From a checkpoint of a small class-conditioned image diffusion model: widths [48, 96, 144], 16.5 epochs.
Rows from block 5 of a small class-conditioned image diffusion model, named by matrix and row number. Rows with one number belong to one channel. Each number is 128 + 32 x the weight over its row's rms, rounded and kept within 0 to 255. All counts start at 0. Numbers have three digits each.
After each channel's rows are labels from the 100 images, of 14976 (inputs lightly noised), where the channel reaches its highest value: "lies over" is the class under the peak. Only what is clearly more common there than usual is listed. The data: made-up road signs on poles. In brackets: how many of the 100.
# convs0: first 3x3 conv (model.mid.2.convs.0.weight, 144x144x3x3, standardized in use, each kernel summed), inputs 72-143
# convs1: second 3x3 conv (model.mid.2.convs.1.weight, 144x144x3x3, standardized in use, transposed, each kernel summed), outputs 72-143

convs0.137:104122155142123181132108107131116115114121065072125155085147119077125138087199083124140192156167165091192151149140087180092164149201093160148112071121172091104157123113140136119103148106112145121136147123144068139143
convs1.137:161124144105135116126132149206110129169134122117120174118133174119121159159126125057122124149142124143174145100120255092056092157052136117187113115132123142146104178125141177090155108142126102117129136075130120130129
lies over: rim (42)

convs0.127:174115147093099065109151179110133108131140159158139151118128153050124089093090124106159112134091118102130158136132166168075109104071061140139133097119159157163186065133130132112158126145076135106120161161144140132081
convs1.127:142137059150123144132149130124130127149165155093189092189087126107137125185129139103115117068168188093145176081168076103117112114201170151080086136136116121127156146127118111132100118118127147140120188123108099132075
lies over: rim (38)

convs0.63:150171137112114118104103152118090199087114057146123113168141144163093174099155079133129090176149129116174139137093158133166104164138143118069160194120088121101078101055141046100129111132032198162111133146109106131106
convs1.63:123053042121183142140141142153111139114103125108070074135152117095094114130150113119123120092111143138122124126143146166135163125130138117129187168197179112131136120126119150107127087125120076122128102130149129117129
lies over: rim (60)

convs0.7:150104198118094120151132116203135151175123107138120133155137142094128131126150121113123110063073106085152116107084140122137106165127146046082112092148086177101142130125074193105109130109161131181135120131117072098094
convs1.7:095142092088088155145132183139117094099175152115175154096139126088105138076062170107114142162091142157107124146138132171151143139157129190112183150128171140159175086072193114150139067095144123115168110132134140144142
lies over: rim (25)

convs0.20:125121119181159140181188163166140143081080059159189125187139142134157088145116172162127157133145108135186122160107137100189145134178144123124089144137151146148136147159173051101160116136115094124092116106109115155044
convs1.20:156079085147115185139153100169118115097131111139173140104158153111078084097077119114127142094165147120108146199138071095151114125132148094148151092146171110108121136220177150085114110121112176119127105058093102159092
lies over: backdrop (100)

convs0.42:149102165103112196122142154137134141122159068099078092147129135146133161132146171120127175120163171141106107160099118145143154092124124130135147115152132167165111084057135069158100128129089132123081108123136086136129
convs1.42:125124136125079098102115128130162069144204139101168145131157147128121159118150122089159169125146143085155114055098116113058107169169101133070109108142150108105150157112092128238095155132115159116120100097117110164145
lies over: rim (41)

convs0.86:192174136108116146132076194127114129113119161119173156128121100135232088144134183110123143100153165167071141153148099159135146153116081139165158139163149154163113147093157173136097117094082120046174129122082146135198
convs1.86:137159037173137046137136153120142113122078146181073081200071102178094163173120112174157141173110050103112179134131124079103117056191158113086120137134128129163128102126114107074145104140192112147126143127132121148138
lies over: symbol (59)

convs0.125:130135133118141115133157128045122127170092050102137120143125140140139116161147101130115103121124104167171097099117149134116145200159123126137087199148089153153075150095136053129116140147063144131153149142113075166131
convs1.125:151142082105073142135132157155063137149234107089054125097089101168145135103120137166171169131101147133130132105093127123158143121126117124095106073122105133152122160123160104108106159195113171112125153120138136150113
lies over: rim (46)

convs0.92:122138129135185126137086165085148157160160112093118132142141164181126156119134102178104127170147145099145134122091195109169110130166109154095182146136092121051094099069119051108108066118090114111079132102124145110085
convs1.92:117115136143140101126144099088134132117129103130130150103142107138109128123109109171166160141115144145144123122109144124135126119137143114132103101145120124110128127125113104125169137243031066088077147116125111133142
lies over: rim (63)

convs0.43:184093111106129167132200167250157171132167096128108151088133133150088090122105116121073030166120106099131211117140126124088125213128110067181158122121095106120087072128130073149130126146137159130128123104120081142153
convs1.43:076150190042128131135129121143124165118132142114165101124138091187114143156113135160131131110122122140138185074164066101135151137063148115140118157081120119111160076155089149063140117116151112163104098162085141120198
lies over: symbol (64)

convs0.36:153105156122104125146161141109128139094148084150135130178154148167140135129137103159147152126149129129160179114108124135154155144165119147132083129154155157138170111098141000103111128145143086106111132106156100134137
convs1.36:153114122102132154106062116142116157127136198143148128124124129150124095095115084137168100150159093184074095119130216162170079171068183101100126139125110124108081148167166121144188135106107142132138090097140179187125
lies over: backdrop (100)

convs0.32:129137113163154125153109146122083162117069086173177134130149101112150098106141106127118101124104084137167165155154085132134109189143127102144093159162135157089147172169140139146116159112127159133148097109129125129091
convs1.32:071104140128118164136113139147130079177130197117131095104142143109125147092069180132139158159083158102101126244163174116175172119114105120128104083129148102128157145125122163127144111125089162154121116184099102158100
lies over: symbol (57)

convs0.39:088110145143137147113102137159124102044147104135131136125162100107106068117104172125056074079124159114140152114123113113104127151125135088149106118145169151094120181126204136148146180149178125178118103009143129149139
convs1.39:113157128164120104136125135196148097184181102116100103147121105091153169125131175093129113134130110127136078174173255125097144124135127136126098119119125135169207208141097154145147079146114131179084168119138128078156
lies over: rim (74)

convs0.31:103065138226090147118157112171179117151111082118176168121152113111154122095136122143130160104066125055184107137149126123145131160120145113129138108145169101083147116180133110131119168126158164147074141126098133128125
convs1.31:133136087134057107160091157140130129140098112152107055182124098145135152074131168182120168102170178126098156185139052139142118165148106103101140125133123131126109208148154162078163153134120091189111127165099136090125
lies over: rim (26)

convs0.111:175153093137076165071173042162125131106090099150180197125160147052133163124097104099162125133105120150126125153104088160111144173133130164164149126135100126103101101062145124136176087067070163158142124172123104156155
convs1.111:120196121126093130118086158064114128106092133092142138136127089150142073102188136016135135123132113186161140169090157154163082125171146158062169140116104122115164132073193128132106140119135159119108147170114090145099
lies over: rim (36)

convs0.4:133156135120176131114114102174131105098161123096142136162155148138155139125123048168093131128154110139152140104104189097165102167145171091148107120062113104108118127116143150154137143134157182122117147058109138114142
convs1.4:124111155139160101085096082101137167184144177168172154102138143151131132120125078128179180199192170134095146092135109130100106139129111102110003022112128145192148140125159101089164134245110182129133118146100132116119
lies over: rim (41)

convs0.16:100180089192111156086148082146130057072138138143142111162156131154135097122134129153110157105167061098180121109131146154124164153150101095255145141150079170151053107116174197142154125097188140155118140152154148134132
convs1.16:093113132105164136129173162094195092064128119157141131137163094165166163114140105158150128086080115094054114082122143148169108127081086151165187106135087075138081095148099060124152105107123102129144156127091088129137
lies over: symbol (39)

convs0.98:141130178158115086152104140109106182115099188126089124160146152135121118111128171173169095147169145148148125134122156151145127159160126145094105130122115173077128073113099020127146056140167071120097114141139118131130
convs1.98:120089070106082118070110111116086122129140120179136163124067176126161147079112101135090120079141134098136119091131070101112131134089106106156104114090159132115074112075105179163104123114130157122162064080091172116132
lies over: backdrop (100)

convs0.119:127102108132148199128144116139130128153090156109125166138154156114164091117064128118154159160151098108149126143148118124105119070114162124115205169142133124077098131083099234113115091170100107094129132149132126145106
convs1.119:105085150149168084160138093094178161090125114171158155105158110084166088160183113135134065161180164110180141149110177128102108149164117157216080126130120171153027110163149135130186099142145109081105079158147134145136
lies over: face (60)

convs0.50:149096121071138126142156149121118138107110180147116135141121124120104100104158138139187143131153141131110147134093137107156133183132112130149095149123143162174190110117119000139153141170167073109124155121100144138113
convs1.50:146115078064100182155108136148159144124126060040099066050011126104066140093126130146103097148097148104136134089109172140149123181081133142112122107117105124143105121113091132160120146116118125101172127194128114178115
lies over: backdrop (100)

convs0.120:101074183122149066111122169080098083124117129071076072171123092142112103094067147131148090118136139141137130126118115048094086124153133060112148096081105163099098154146104183105124086160180107129120115138118152130147
convs1.120:153147133122135153204097112081106161124107133148166159055162095080091106137159120104127163179138114134121173083131167105111132105125143162111133148145121121137191140069102178151125157112130107100185105118174135123129
lies over: symbol (47)

convs0.15:161119149100152128137150125105057150066102089147153100103132132089104123131104140119122128105151037093107136045118120132131182169135084112000092137134104158155132140108155188152125132157116133138174168132129150180181
convs1.15:151149139141124113109158172045123071118111095139103154163147140125202116166180117143123081138104109198074103181124097071094131061126140116096149112124134128118129149135080139101124117120123108138153144099127163039097
lies over: symbol (95)

convs0.22:091124154148145116151097135069099215176112082168105141108133131152131115089139126169137048141140143120118101139074182087105116118141122079106155193130110136106122123144139065088095114139095149174072120081101060149101
convs1.22:129154135134134106152164112141098130118138118149134160141108105161127131126128126144182147132132134162123153144140137133136130116147125140122129136132066086078119108150133111127183130209024108101115137167135133141120
lies over: rim (28)

convs0.58:114101184150108122136154144146187043216143146095090152147113146090159100127110148134169099148131133091110134096158169131098071165102143119037164105186110134106148095132121152102147191164137148155154139093156100130091
convs1.58:110135072121159148141087125185160139057123097042109143079174063108105166099130148124124114103099200164135129176121057158147121124088138153197105106115129161095173087134102132148133090176098080144136081155124129111116
lies over: symbol (85)

convs0.105:181106100019081096114100145147141081146122121111112122145159156127069119175194154116194191148101164207154145133107117134163078116119081158117137072112162080112064084058092084163150131203108126132129103096172170123112
convs1.105:106140154042124146117128171089181120101132132070158130128102177115110108184131140140154111161134129101168101080172205133160135152037176118098154115121120153090217016123141181132122144122140128107126144102172145093204
lies over: face (78)

convs0.60:132128135144076114119134135150093206135153076110151146117134141112154080141129148149099096129158126111153090104105138111148094155160176104044122068142181127112123104173132146122134124162063129147162132052130172135197
convs1.60:141138101127199106097169144113182087155116137134152019171161139110138147162089173118110146163101130123120151091135119156079115131151099128140065137160124140143110183117172129064145177105141151074143142112124127035156
lies over: symbol (67)

convs0.104:115146100133167096137124113129148000077097070159122107148157149148122125128111000172092116152130104139130150122132192079182116125161140135135093114124112102123101149110140097148155106153138113094159125074103144107107
convs1.104:143145133113128152090160174157115143148125119191118139152128138153100134117143152157099097096128125130105139133118103146138146134117118082110160163114016046026099133116109133116136144083088160086095156117103153101123
lies over: rim (32)

convs0.38:123110206168141174080126124176121118133166151156083148160088158133165157153133087149158163130156139122168142143166138122118164125139076162127108130149109126114166129149096033144083110160135091122085122133152113160175
convs1.38:158131192181131088114090160133160127109173162114175130145188112143113133203168108120150112157144091133131131146160147091114090127098164118122147114118137115126130155102125102153134142118165144152060107010125174113162
lies over: backdrop (100)

convs0.128:176138106041094138095157116098105131116104180167166154146128160141059164077158114114213086139105125145121165080130141142100092109085112128131081113102106115136149129187127086177112165157143086114159145147130162126163
convs1.128:157050173137105058157139192101145106097153128126154122151147089069174089137124173156174089159153157162187105173146141146167146107171161200194148157103129166135176127118140152168165124130108169138071148077126092164059
lies over: rim (31)

convs0.29:122179098155141132138149127054136109189115140168144124129107123134101159109096141117094059135120089096162101139096110081120133052122142097165165155071074124084114190178164168144137194170177149165103199186163128148131
convs1.29:148053069116137141118074068166152099111118140115113151083088125108089140064126165080045125098178100129123179070116141148159135107082122078149136137121118126164131157141118123170088141085155170125180143113123101150086
lies over: rim (25)

convs0.46:064105095104229120110121142107147137119154129123108255165201142155116130111118115130136135135149128125083191130151156133000129138155104161146120151181117136155180113133109069094088122144122117152142128115110137152117
convs1.46:082133107162155147114130129123109156109143113074138172115103157135106110168079135070121132146111142058147240123099133110089122131175071159138111117152122133138114015165072092112107130128133142120123123140073170140000
lies over: backdrop (100)